Rows from block 3 of a small CTC image transcriber, named by matrix and row number. Rows with one number within an expert belong to one neuron, the router's apart. Each number is 128 + 32 x the weight over its row's rms, rounded and kept within 0 to 255. All counts start at 0. Numbers have three digits each.
Before each expert's rows are labels from the 100 images, of 14976, where the router gives the expert most weight on average: "strongest on" is what is common among them. Only what is clearly more common there than usual is listed. The data: numbers of one to four digits printed on busy colour backdrops. In brackets: how many of the 100.
# router: slot weights (model.blocks.3.mlp.router.weight, 16x96, trained with AdamW), inputs 0-95
# up: expert up (model.blocks.3.mlp.up, 8x48x96), inputs 0-95
# down: expert down (model.blocks.3.mlp.down, 8x96x48, transposed), outputs 0-95

# expert 0
strongest on: grey ink (43)
router.0:112181128121089175128086147132065090109139137156124172102119174150131175136142113075152128138104125147148046151135148117069109141112109106132182137077111135190138077118134127167140174123088097089161139144138143102103100111173113194070169140098072148117113120118073116076206090125169137126
router.1:092131130092145118088132176145181129129078136132102074107119120135136170126137123142160153058179159114143126114123112099132119157146211126142118150170189138117157149136113124112061111137130154176112162075114131216130091200132106115114140169167080131148107102108131137071148147187069196108
up.0:090155057106149202096136159103176124099153125072175177154100107131076049127111074134110124131134135143139081046124133167082136087126096124172143099125115075103125150137130106128113141143165135129094108119164133128126146150156154140141112168154117053108105134090104092092131164154214089141
down.0:125132165143155092170148077151148122122092143169100110141048125131178125160126156138083117114127071101088105182127136127123110122131105133076133123060152193125137120102101114168134154156086111112150093213093101128129118122144184136069117149062148206123120100150140165155118127079051120149
up.1:141157122132184138088112067114251122143118155137140225135100124159176127156119130134146133212132100091132185120126125136109121102111118125071148114132165204146132090119108183117116137086138095116121179058144113113138140093175125117111128123110108118150186162137141098120126137125088103165
down.1:144086181102112165158121166111034185121131088150104076129130155093076133149131161134130120089124125137126083112129129181147129109146129145164121133117124054113153143136163210133122141189064133122114126170112139140109135130119178124169132155136129136129077152091164143149108116116225164047
up.2:133114140138151153097135068141188155147137127136113195119110119164111146112116112134182126170168107155131196086121136164137207129052117121124094121114136123139165125123112117115149128148070159139087115108226143121156140104179186130185103137132113082119074136088125171146124132155176048156
down.2:101134087125109102136153160117081112127113171115152063194121160139160146227149119128097126041071104106142094092107146148123023112077140135126129134117148133146120137104128131124118116117094121179131147151081105134116137142113126132064157130115113217133136123113145063130141108105118205122
up.3:129035113129156197118141126131122098131127152127126109116062117144166118141111168117076154135053117144134152150128174131121058145147135146146113176142088144132143123142180160098134160145133183130105106091062159129082108134164181163179117121208100119100091165183140168145146163179113168133
down.3:119164148122057057152141141086135165116146130112053128133166124146079133115114126124227123074201146130090083128132116127154173166118063127109126126119164136112144125176127173134124147109122173129118167162126114133085103139131065119098132063081091183128152075178167120139116128111087143140
up.4:115209124103114075106173110119149168155059182123114118131105116109147100156142158123159123117046126117104136218164115108159120129124174137120065133138151161152112104164053081118104061126149148137131128136178134082101121136089135106093147143105054113172178143130149148137149145097083149147
down.4:146023122101147192212089155112091088108173123137127196076132195138090133103114137117123131142155134152117122056113146165107123094091078109181127129151157110168140129105156111122175145128140168079139148149093109109117118116140110126115136086159071144142066165157113164102123108120189127136
up.5:128065106110085101126187092141211117135115121088083091102121143115152132157141177113183130058143105161162146158143133085128178136078105105147137147088129106135090139123113178133135128140086232163141174103119121170137093188158135120157135094069098124157120117118145141139144137117189186120
down.5:114159104127153164112104160142000129137140099146153113103162107126079136140106092133132143123096160120138163107101114157175097122072124115149130128172102163118109138131113203149109152091125227120154095114129141146116152119123069118136110158226091120153137090149102086096119150156097147085
up.6:138172108115110134133141152085103122145086119134135062122135106075063123146167138132203133046121074135134120140153188057108162138195127166138146161123133126094128109132179121134110128145152111128141160226146149143166143158120157186066139104123118173158104140150152186123160139181145156122
down.6:162138131092137118086078153173177125138198091138109179102127189155160125132107169127112140186149172137112091149123143145170108129153094084170126128120131139110133141140157117139111138119154151166134110025077151184132074111136150125168120163195127082129171103178135119131111113045112070135
up.7:100087151091075098063207133155096145122096114118157132148053145144127140095127127103130126192176156120141127073141125145154197132106123138192077130127115197174129110109101158102162135164134135153121176108140130124132081128064153100136143161075104160128122132131143109142123159102151028151
down.7:077144146113184187204125105128142106112170111141078159136115159084121116175107131131118139034106128085141162180123130180095041124148191145069136129151083050107120142154155152118102128060133090107134108144101151131134172119149135124141152138150117113146119119082114100123099112141099181096

# expert 2
strongest on: on a plate (84)
router.4:186072115120132122168120178094146159113154133158108166095115127101187219094106161100099095136157127139121089098090156140135186138065057143149124136110130075162132084112106139143158150127130111137140150064124147148135130105135103143121113099114097043180094179146084179182154129086107128131
router.5:179184133140118152137125137114094086149118124119152092095115124121113127172105078099176177087180173168124055084147133115084102101166117086137146160174122127113179140161142121114151082170073167088096172169135087171170131117200143117080148147136089181115116188161120115107103106120163153093
up.3:154074173137137207111101075140145163114133134112161141155118126138073082127114150143101120137098100088108169205146150134134090106089156172112148104121150176126125110158115089097092123106070045119140138045221156140148149093103161117104144159126166136097127144104109131116123063092139098133
down.3:104175097128123067146142158122106108119139112125130142108124143156200191115156082125158122142138127125090050088088119138151161131139086112234121128152131062085119120069152065133138111171118066116109111206088144144118116153111175125132108122087177105155098155094148105154103163116144098117
up.4:128119128168131175118133113167112143105127126137164129145130163131116164140118207112132170088108136142123113191139135128129095141087158159132124135135127137091173150123113086130090121197103255137105074114172148188135094134160150105103122140191102122115113178096120156160113125167110131092
down.4:112148110108141123099174162067158104142089112142103119107125112134156077138099091116141126128201148135139143071149118160145132102085115133149134128140101154152142123194098069131112120114191255106129167127030134095108131124122103132152134158069112169110137099146151154115137139137133142184
up.5:117050106101139151134111125092115140100174115145092112077091140136084191139115127119141086116115143141115158186140153156165241131149098137150177140118112110095145121111170058144131065164078121160132082101109131095147161123132129093139134090129134183150112166141141112110132119022158122112
down.5:123180136134130076093126140142142091127095176131144141174104123129146144098144075138170116141174111168149071039139143099143000138114169128107130133089126099178136142123174086139142118135156145132102201150133120176110149171102157134144151096103150081123123102116091141088113129197084123123
up.6:162110136159113120148135108127138158132170118135137074122037143164118156159110022140092143095081118085117119064140089162139147109073128132198135138181145156139152131138086126147135131168116096171140097106140089038106111121100101117081164120118201170137121143077135099128132175120120116129
down.6:130147170093150153118112109122104106133167129141155135154143097062152176114148213135135118169131146120105170176143107062107123140042097133083130122114049066116125128092058095123153145080139089116140109150107140141126174146090205118138125125112192088120123123134100173130134090066101114120
up.7:129099133112143058134130056129154128113110141156154163150068114158154108103129105120175134222144081110168148127055118160146201125140150142066119164098127151145155116147134160131150151152142202131133137136131109052117121146158156099081148138084108047164103120089160140143111153151119153173
down.7:138147125112161169141118131136133149134158068112107130163188147110115148145143141133131146070069142165119086166155142151137113101087145123188129128167125099092156130141145154129101109132092226145092150099167150178126146115068203132141113120200081204124148167134122148105121103064150077073
up.8:130163150121140101180137102153103156108156117135074192156090129146162136132118140122147137096182103159106126118127103209146127130122086145156159102115177091115105132180148075113167117140075012131096119053125134166158141138130127100147129130095094145124081150088124117137130146057172060096
down.8:092075100167084130107162085127160116132161170125188137094148138179108126100139048132102142145092083059152137082124158111108088120139164146110123127134136138126123135105153096163130108100165065140155141167082126070141126127111242131131144104086087108140186111120130149091115097191088146119
up.9:153106122152156194154088138112180158123126107127166165166156177136118134098101074108146153137146076110118111177123082140149066064132091128082147129115162114138123163139105168135133148107075113131166132107077116125121134113133132122146149143163177099091226119096109114090136093096242125167
down.9:155163100115107083122149114122096078147108154138127141097086113163149176160152178129119115114055167139168101082121166098067190134151139133181131128136082166122128124118110113118129153141131107142125122158140105091099112144099175131140128169033147127139012145126145139154140171152039136098
up.10:114095113118167127065123130110139139086172128152115152151115172201150090113107203138107118205153120093111113121080102155105085084108110154094147143125157152120141135143107187145132131145115021128096125093147118108097116125132188110061162130119181088093112095090125119146106060109084097140
down.10:106177168136097104182157111155131137140116120119112114104095122100146162123128054136138136094077093118109071161142137117109203139133125139201130128122113078117131134084095185129115136075090088111146115146130131137101185142083243129157101117127191170122143170133137153097100137092151059154

# expert 5
strongest on: on a plate (82); the digit 0 (48); white ink (41)
router.10:105137151121090098135175091157100120106121123073110120140072110122075134154147160085186138126161102152134104134134178146097082105106152079154179125151153132100132172159099142134082100195079136153106115153146121205111102171181150145136117149102080165127102169054113092061153101135141188155
router.11:123132123063097187108169110106101115143116127149102059095084131114099089165120199119176083122168116131136154136119111157117091110081184126183160139096126100085102109171178205142106113088116167142141104145152075133145151124153088112086154166089064087108086105130124097145127171098112177146
up.3:145098107117170203182105065115114156103163117143183089166125107110085085075131147122097129195138114139151149169114107147083089148060111110126111101140087093103158132157139106124126111156092219131137131089139141127108117138125116187145116130085160056103123168099104137081112100140161086067
down.3:091171129140056116020222170113131104128147131154098137102098171131210147133088155115175125036116119062138101106129149131137132135037144150108126126093139176151115116129159112151125130172148140113121156168145101135146114116165141135095132079140123181130132117144114115136146111083110120133
up.4:165148165148182139110137141056144123122065193115164179071137137131125181111076202151081122153115116108151178162102124138117128096152109159110115149195141162102172095151134168131083196123156082090108093097163155099139131107112144168111164062131135175154140106129128143179109100132120126097
down.4:102046090111127164120125160169084139138164110136092067140101089147149134164153054128171147038140117134140116168101130154103136153206158123119126123094125097164115123108088182114146156177076150129145182131074161200119120151108102132125135149039105135125097162115143145132140096132142150140
up.5:119097136127153072046143191140119135131100117110094105126189120063202157114124124136106123167177148138132121093158115037113166141127104119124172122133166073166075134135107111143154166126126084123130178125113135109107143108088171150037149105101171138155101114180157123200134136119112115132
down.5:103125129130118104220115055129137159120197139096151076163106154149077117133129152128153147068147119162123187184154119117145036137176128098119125126099100145132138128136096177143089126082126093132113137110088128091181163125150082129195109111188110158125166110161137073113130132171154124091
up.6:117172125092093218183157157107134116142139076144079134125095097130068104134148139100103107099090119113116128134177126149138127117093134138112151124124094132124135126090148228115140099061136150156153205120094096105127114150124093117083144143094094103090173074141141083105170104095196069109
down.6:132111167145149060065145138141124125129146147105124099122179154072183113094140080135196146173159210108122136153117127087103136145116068124185125130139147080133134126150120187134151137220112120086122090151179140161160156134110123122154121143170123135127118160199097149116096095150049128124
up.7:158172070170143096115122157152146147105072150131137179120184110112152177118132107154112143153128167121120030166129155165195170121190094130165092104117187122144081138165125094093145129109129067133116082108171149135139110111069102175078080127107154153155111134132128101176098135101133108173
down.7:121080182127168093135194176132158177156163119096139061128167157116101128106114139125190132114113044115141213103130133074125043155145123125096121128152123115112120124081075100152144149132163109158134113128080141070187135155166119129162156115151092124100124160104099186099136123150104101098
up.8:113233075129142163165131106121113109139103132158148147100167098105100153091066056126078134098106084136136147098156106191107204125159142166106152135190124152127147123110135223170123109109150168096154083144113136135140158121083110176124128155165093182116099120153116149131124136166112125106
down.8:141109150146110145121140184107137102124153096124117069155142138137146139145202185134190118177123176102104095120108122092096058125154146100138127127151128092139118126166142194079175154177103179153126153158077112082154127132230171127080127145123146085117165138142097151145149127071152085170
up.9:139136154123151133120143222119180121109121131127077089146137122078121135075113168128109147200122150137082108121140122072134154146096174165114108138136107098102122125105116087145110145140102101194128084115127114137141130120048152130123122127028151255122125147114145130145132134136134146076
down.9:080161104131158135108175058129079123138107126127195165094081116131096078114156123127124111057185096107133160126128145160120146148041142099107126130151136172114114129103138101131136092121143037130146185156148113088144154106193114142089139094152144026128131101127148118127133142129082080128
up.10:121115158142123149099129135098161093123227132139161099116129124126157181116082046137138134108138090099112147140150146168167198080084128178108110149154084103130091121104119130146121149140097150129134062090164177067146155106041110174118124121098084139117051134101125153113128117144085107167
down.10:090176095135123128173094170150068135116103097140106110154132152096080114167163114128107133124139158116186092064072109086104088138039143144071125128142157148126132134110133116164169135097169189145121200143038105104165116143211125136070166090118134122112114126140102122153139113107119133123

# expert 4
strongest on: on a plate (99)
router.8:173137097097178115179095148103123087111130121137144096101070145138172141062124125079133093137117093150210082094130110177105149135111155103140189121124166095140086149187111144163191175162138105129148189096102112178142159113154095136122138165100135167124126166108127165056134087101131152079
router.9:132160101138160157111117122137140120130089153187100160147090161068129204146088144193111130091123103065056080099155131142104081138098107134153119092158154084080128156115097162130062146218117098128131165086091144143182150157116136095114103150105166126133120135074142148144090092098169142135
up.3:102144093133127185177161025126142076153097177131067151107087108131162106135139145109179125093159093130154155207138122208133202110093130094154133157126125148128123108111140132129132094171063154108089162103166178155156125111140142138119156145102119160150155097074122124094121066142120139135
down.3:143139112117122069059130197111138126121223126146166129149158166089116177110099102134124118161104100135111056044114146118140043129077149106110127131170117110110144140152106127131117159060172129191146134118109114119137119157100229127136133112145123102137082156115136092170136130111145108111
up.4:135028138154120160039119020121076126143126124138155099157151158133116121165132130154168134112129095130065127145111134155156101130131132126134122148141117123136123130142108082151105116182101229106140110130162116077119152130225153140130112126143127173139083128085114158117108141157112190144
down.4:124203155107122104162121239145139142154122168110088083150079125161126083108134082128051121140096149168153104161148130124140170141123084121149121129093118145120151126134095095136147115092116150121110132155105147193114130105065145130112134124049080112127163150149153044066148119085165110107
up.5:112205116122096161118164104126157119118203133142125110100154065151113117111149091122141132169132159153131122087128155183113110122128179150094110182135130144166130177127112064045147109151064173135120147151093182136153130129132199123177129145180114192141125119061129146110138117163130060140
down.5:158107143144166123123160097130120132114094114137131145142077175144129106124132125130128134090149098107132110126105134097196136125062104117120129129148142094112129109168133039157123135046152207107120096110168116179184087121106250132095155146100155100126155111123160117128142169188143179179
up.6:139099135127083151138137062098133159109174097101152184132159112120172103079101055112134095185161079150125088065119113158132135051105103140121135115121147178153127113156110081117137122168129111126127101091162149087155140096124096103139138108060092237113105132094102142146160172086123099130
down.6:137138109149179162117088129162066110159110122143142135118140156128079153170146158132094138089087144102113115157122125154118107176115153108113125125133144082099124133104170045103153110109048131108129182163117123128137170125117255135089123136151135111124129134096086093134099080148165159085
up.7:155192107132125147171098096088070075125072128137086155113140129106114129160123106125107144120204167094174177107141106117096142122177133123129082164121126255155149137097140082118177162108067156158170129171095136112125129086158144155127124110147138140130114110131111125107152107084096143138
down.7:157147131126151113118123113133183196118140112137171105160088143180103121122139110122133102099048144153083182158096136155173136084141166127104124129167169102116155123147142110132114124172248189123123123086140116175107096122151091137127155144135185138136115105083131086139134231105173129123
up.8:122121138130111093116136059149173124142183119125114209162111157147103132134194086130131127093094103147113088094174149145110063117129137142089148100158124114139167116168069045141118115183079179114124109177150136070124134123128094082159137160059051151108108151123103153103143106102129098100
down.8:165203074131137195135126151111084118114071098129122067076127120136129158070072069120130111141122153162133109184084132150116172124137135123201128126093187118157113124146081061124140113100104109085110205133124106167149125106122205119111142137147145166117156148095133076100129131132158157155
up.9:108116113114167161156185162170158138101150106120112092135130094114121168084120221144124137152128111119143119068105142113137176196192120130121163145162100132132145133135108084093137143164175124069124140125121128146095122127064151105134115159115171202156176121180135156195108063180187133118
down.9:175109157144112125055072089134079104157068135140118173058184081116102118173107074136124172141168160127133100170147120065162122123162146151153124126137171154124102128147131128075101116083148104183155072115116125161099166146135103127140127136187139064108157116097103140153092112140048132158
up.10:176144123145095066150144083120155122065152098134141202150123143152095111155154024155210170124120117141079076093147105126094194081146045119139151121112117053169123132113137057092146114148118113134102134158181122125104136131148140128122097117126129128116112122113104156123119123131128081169
down.10:096129121127166164114089172123130098125140150094078103071133103129127110084119152124113111120142114143128086142134175166169054095204169121113137134095098153134110119085146061148122151107118105081110162153161188069100114130109244118096167141126173161115087132151176121102167076135135139149

# expert 7
strongest on: length: one (75)
router.14:156165077166072165096163160070136090112164123146091120088144133132129127141095079141095063170086117154077176142105086080069153116113172119108174099088082135127120110177095143137161120142090164098089151130121128150157141150132150120103104179082127101138112166129065130111171160075148156067
router.15:169169125169124134101135107107057131168115130161146118106064127177132146136170115155096134120143138135183125132161102145162080085077137108176180053081128084167143075104117118156144071152130129146153102153125129121086156084102142055161092106114187124071090089110113155094161135179149132100
up.0:138079131127124141042103139131060151129129119119125099137108122131149130141083201135131137170111080144129119145125116175092106170136090174164130146111157094123131154165123060115127130192126068097139125120191107131122107157124151158053159143150058152147164130146103108179136141202194080103
down.0:116185136148040121249115088101213143112139141111185149087144130124116167094120105132132123107136189121129166131104159058155148137158167125101125127145103127119119123097187049140096136056134057151126108122096151147151130139140126120161155131103109104110160134106138145133110096110104119155
up.1:138158127149071141179105162117101127119157106149112134129086124183244175125135074111137151111133108102168075103126110116143104198112099047136139140119156127140130143120112149152154099145089138128156125223104085132108107164108073090055150153110125142159133108135126133131134095120171193108
down.1:034124117128140111090169089140164110126145144122192131170151161090091085142130172131162136132146203143099254182123131139148197095125157133107127128166098192107144125113105135151108127109154159109109137044168135135136113127129113127155127078176112109126148139109120102124101158169115105141
up.2:112091123169088113127097069133069098127120124138163127128162158117138155129136127109183145138138180099129090097092163091084127136116161126161151118146062122130124155133130101157131124231106121104181133177083144112141129151169148132101122126145152241174135166151115108076117118076195156170
down.2:125116162104139099145163146128204199130121122104178152180122096151102118129129146129108097100142080162134115153165110138157147110088107109127128128098131145112135129213105086111121127073156101118114099047174102144109094109118153128159157182135105000142181114129144135133127120148068093097
up.3:139130139119183177097181209148138142143122101138191140129113086158121126132095087136102102103074098119167102122133123136102225108112155124103126145116153210098164081169175177107166119088081166136122113124147134091168141118142117112140144095172121102113154128118143144080154127123230126106
down.3:080182116145121089193119059102104087124175147079138110172131178112186127155177176126151149128153179125075133146116141138145075152119112144125118128159102087111123119131167149133086121169116141135115115131091094115188144123139200128043116104054065171127115148125106086172125136162108151122
up.4:135241092167141150177122111146102134121146143122111118154155125128100180157142095135127119121083125159155131083140140178104058175106144152131126132112163071121147125160122108112142140149053031125110143127127154151121147116157161191068119141096111205133106155108099136075136177081151130127
down.4:153000129090086109170150153133132132121144120151157141110034160117182095098102186121166114128145102094099056147098145079120185106146150145199134130134124141108133125145118077118102136169161093104131154143130125125109117120121156124181138126163075080108170130161155169100145101138147154115
up.5:167176126064186116185096188140126200145081154114143200087042118134180159091097071124128140140092084116146065114164149142142117155138099122172141117130156143155106093124111092144115138117100074132146142128109125137119136086088158147113098125186149158161108122113114088134107090109176082103
down.5:063103117154057206066153120142141070123187107123153157141176157094147098130136121127111138072118165166096078091129108156101130111114150156108129119084145153114134135085055078119177117143184063097108137152121122077134127141159150136143125119062118131109183119129121171161119188132088133149
up.6:125020113127151118159121123133082098153132126116126148169122083135209156139117125113079091139114070166117135097159128075072136113095122128166148154142057119139136123118147208174111133154081118106142168158078116122118163141157136140169096110220130086133180163110139125141135179150146139135
down.6:129223162102111179150130154134191149121098148164147085124160140151109138123157130125155135113074143133142065156117127178162178144055126108126133127088144130120137131167170184071138100084109147139107063075152132115156086131054138125092178162096184149122096124145110135139120128087075167108
up.7:103093118103134116099165077135098092126154097117125125158146117100126135097118167120141103168172171136113169177135158137165246118118140141154127091130078088113165152090099179143134130198145152105112163109133174043132161120105156195138125142199114183159082109087108134128120087106140122133
down.7:164165118132130144134107144141147176125077148121117150119101137162136160160130088132109122102097098142144038035140163138132000109124135112098126131127157159116130127145153238100132135085103164126126120100108116174089106147152155131112147122057170092138137164163130137104143149136114137143

# expert 3
strongest on: length: one (65)
router.6:197095108147131144096163126092119163162126166123126102129105185108104156075087138188096138188087178057089200099121145156146163111108121121136108083123106139127155144150085167136122160139154151103131139098125140167166170164063102101187143127166125111158166167098074110109131167072164150154
router.7:125158127122145204112085171130096117079075124114133097098098105090155161116158191112179140099142102140161101076137139146064087135159109154090137111078135099152114177110079100117189136182062157152148180187103092088096080126123126174120148133120140132128104114141127139061133073142140143089
up.3:130112153148109161014125109134106109168126128131094206103163095140121145142090140130131132164130102160081168092157196154194150116108197132149161135130141136091153117137142180096067125134085106094140108108069150121126109110147226132160113091140105166148161156094154145102127140155124138164
down.3:141125076107075097235126141150066132127146136130153053157128117134130094136138124127112120084154139119163082187093097135123077134136101109122129132077152119147147150119121166142161110111127129196119191170146132135131131123173225135106151149113106083135089080155123099192127172090165159145
up.4:145143098095130154177128074122107131125146099149089115103102202147145124144187154113149123082101132155166164200136137208126080141072099109122146139124133166147127102128165084127159117119087156117116065111241165139139150079171151170143140125157100105123061152109118158135144125075129153116
down.4:082145131132133081066143126127175106133146105160145212135153092142166135112117060126109123194136145081097073052112129102108158122054157119145131129151134064125122132156148072154118116099141117117143180159073097108136126136095195128140095112109092187127169112186119143107105101144171144165
up.5:128103109140086004102103009141103134117192125124122180153108161102107142127101115132163132122141098131085138102117126108165129129119106110137121143164067112121142101095122095142090087141185104070119126140147111125141160102199151130157122081158146189117102159122089153156136119164121181119
down.5:075108144128179200121119201120157139143083136099159081118085116168137136144140157127036117122058135141111107210176138122079118121143134132140131125078150151136170136137098138154121098146107134157137102131132150101141165130038148119110173099099113068120143115069136112131128140048118086110
up.6:140097113127145172072170085134096161195096116124117090100152119115128068116114172143115123147154118140087124104133144145132168147121155148176105179138139131109134050159119201132128066128153072053118133167134141149132125099123180091124113102124122142136146167127138160123149173208225163115
down.6:147206074142138129146117140125106086114125111145154168129119108172105141137124089121144141160043117119111072219102103151141079133124133117116133122160154216131118135122122225080115102123121080178141162102080116123131111137133169131094144117164134107125106140124150074158140078045096135118
up.7:132211131109113095175104147086164127094078213187128173102103099118186115095175167130144172151120073116128133066137132140152159148082130136104135134115153184097107176108153155093061134125141175137110100179095162124151116189104146139172123117121123145121186142136153144169119178119124149152
down.7:175075105131146150060124130149107124122195156108116150122146170144105144161075115128140106037158227164142148243124095078110088158043107112131123124106104085170121126132120093140103132133180143098129155134137100134106132094172127125119115164130113122135136099131141110117153140089097163125
up.8:126097080179112156180132075106088121148137119117156118138152177118095120123140143132032126144088080120132166112118100140136156174088109146111148133114095017143138133137118178182141126134082148083111164157106155173125167160139162150108155143148142209120097162148098118090124182127136193129
down.8:138152108122137102094123127141132136128130125129102162133140085146099135131117108131189139119090077131122070131131140193126145109101115145138128130135141213133120127151155178074153155135145165149126123126188134062156108119123255128109114139088184115126127136029120082120135126110161095142
up.9:123220099159138144170104140089091123085109135129076108127145147128136125142168116120077122090096092085131198236126120203084089150111161127123123118152150140137130122082102204167150115124094121100111178135104122075092158129133191165165127142125135132137134140120085110143125140112172185108
down.9:166086100110081136106125096145143129127168120131144205164136100163110103129073114125152129147118123166117065075120162108161166129126088126091125125115137118143112129199129208128141114156126132115137167119101116102057139124166243128079133108099149226133111119152167159081115127108098137142
up.10:104095141083139189053148094158198126110176104132147132142104094166125150175086117120139135167094149118094084127152114174179189157093093118197113133162174124101130133099135150134122115159118106171147120098141118189111130164137130066137135138182081115148123127107151182146109111220164090119
down.10:109117179152136133222074172107083105120067167127132093108161118140186120131121157123146111093187150109158169139134107105143045121143195123114124135137126162146127132154087137104109135095172100129136054173079122095110119113113066129153133133098096123122132120146113113150124140031093190124

# expert 1
strongest on: on a plate (95); length: two (57); red ink (28)
router.2:197109149174106130126088167081065115074129130181084107128104167155129171164080142139104106065120125126112114086121132082118112177122151081095150157143134129139125139118141084125123130117083120116114090103106095077142099091181104143077131074060081189131076121139058168131152098133102135093
router.3:126130117157097177074096082129053117148089152154079142154114156114121116164151164122138090112088069133159067087162116101103093155145156124098134109124160156149140102149167158147160136159137112091156161179085160119145158091195112199100134140083156172147104165088092111101171099124154201110
up.0:128175111130150181158122169103115150103149113111165058054097154130079129146135127122105123108219146134126172139129136183124063110083145072113116184147120121107169120173108081121112169088114145154130079069136131098158116129125130129091125127058151197125165087119127139150125116086097071163
down.0:111086162132136074100150093122107089088170108123097129129101172123165102126148124117066123165089143121142097154144114131154199066103139159181129128060167131156128126123050130168085108169099181094131147154122123170119170126137188136094157128194092095141160188158141117101134061162112159117
up.1:129105148149158125146143174103122163146162155128094099130120135092133127098082155116126122127174177112139095198123095121110060144140129111061141146095130096136104126130134175112115132140077123211158157026121114150127126136087158086113186117164058180109207106153113138124131142125125147053
down.1:137119136131081120104111020106100146128109110136129097063170085169139099177123087126106141133129117134114131123152161136137178104150169123159126126136126177118127143104135162190043125071207155073116140165119106088115110117162129139168106097167069081155118144123173171111132078150107092164
up.2:151159145114142172049132255119127137162104131150139148128163046115130117090122134130133109168145152146098119117126128158109125123154132155149107117095148125136128149109125188099107136134137063133165133155086117062099104150087138064172128121054157126122139097122132113155101087118197077103
down.2:113111161121158115158164114135087098130104097103092104176147147088139102158132101137110125077039127146130152122115113101180152159152099139131115125144085132133118124133107174155140146117142092143118107000152129179091136113200106120107103156180068083133141167149097120119123179127065182171
up.3:129165083126099094225128055161183130126115138112130177127139139156131089109164068131144134081082193142111124144143169100152134111188157153210128102140155089149169109126111084153146074106109096170121180170087166148133105142120164112125129153133164104113155136131161129160134164101070159150
down.3:138090150083117161068122210088098085139164127129140104097135100085119120146111194128161128187163085114158058095099092191094116112147122135107122127182138185137135153146163115110165125173083121151146128094171131116141172132124145129145151169115151136154073099144080197079132103131173116074
up.4:130206157103123056237123160109114123108097116159110125111127127107154116125185047138124117121113146095131115113126130128071098080255140130145115131108091127122120149088154026122131137149117118133118157199101125137133142115151148109128118101099110104116151119150130108133139112091124134135
down.4:144063143151143200019065114127166113133138124104160154134104104223085116150110204133103122131125093145096109102107153118176144138228121135097127126136140132120146137140148072134145130134116091117155109059127121147116146132127152129130149093189104133132108151067130156111108121103119149080
up.5:158067150154168140200089112129079160113112159181114167125129093084080120107071184126141156146127048131113153154122108165150099137086127126074122145132073095133135131119140109150119170127134144149124119199115113145119150099167120180090154152105173204092103099103123128131126131102196179077
down.5:118175102134126130108126099136141115115163132109204132149093175183114107123171084134131120127139155099136094113112165106156166102095150143178126128117124194148133137132139124124124095132052148136093124041104175093132095117116251130177096146130178070133114167103135085144137128118069111174
up.6:118175111090110070146139189127215152108160099122141093104125150122135113172158114130114158065179191125128068078138131113124085083159113124118118150141157113117107143119137092118123100167119117153101121163140109144139136159086158077202144151145092161165083106128137136142118186081177046080
down.6:103094126114135203070117065128089139131106113124130149127130145158156183118104131124106124188113095113144167127103106162104138179158191110110130131133146158127094111160099083163134161094138064110154122138080085090101139116120091117080152137151192064121181114113107168121114140174034195118
up.7:159130126156149158117142203176119132100130152133028186165203149115162117052122070150157119126082131132123182072150179079101129105113120108103115116142118107130139164146162170130131143184154167197132086105120137081145119170107143099143113119142088128110085132130135183100128167158096145124
down.7:121070101111074135081116113109149147145185133121191136112062150103111104169143185120065125128170102133112108178112109113100144159110109133132129130157117157132119126097120166142110150067132152164099105149140124176139102089193112132074093103122082142129175129159136062215145194151168182101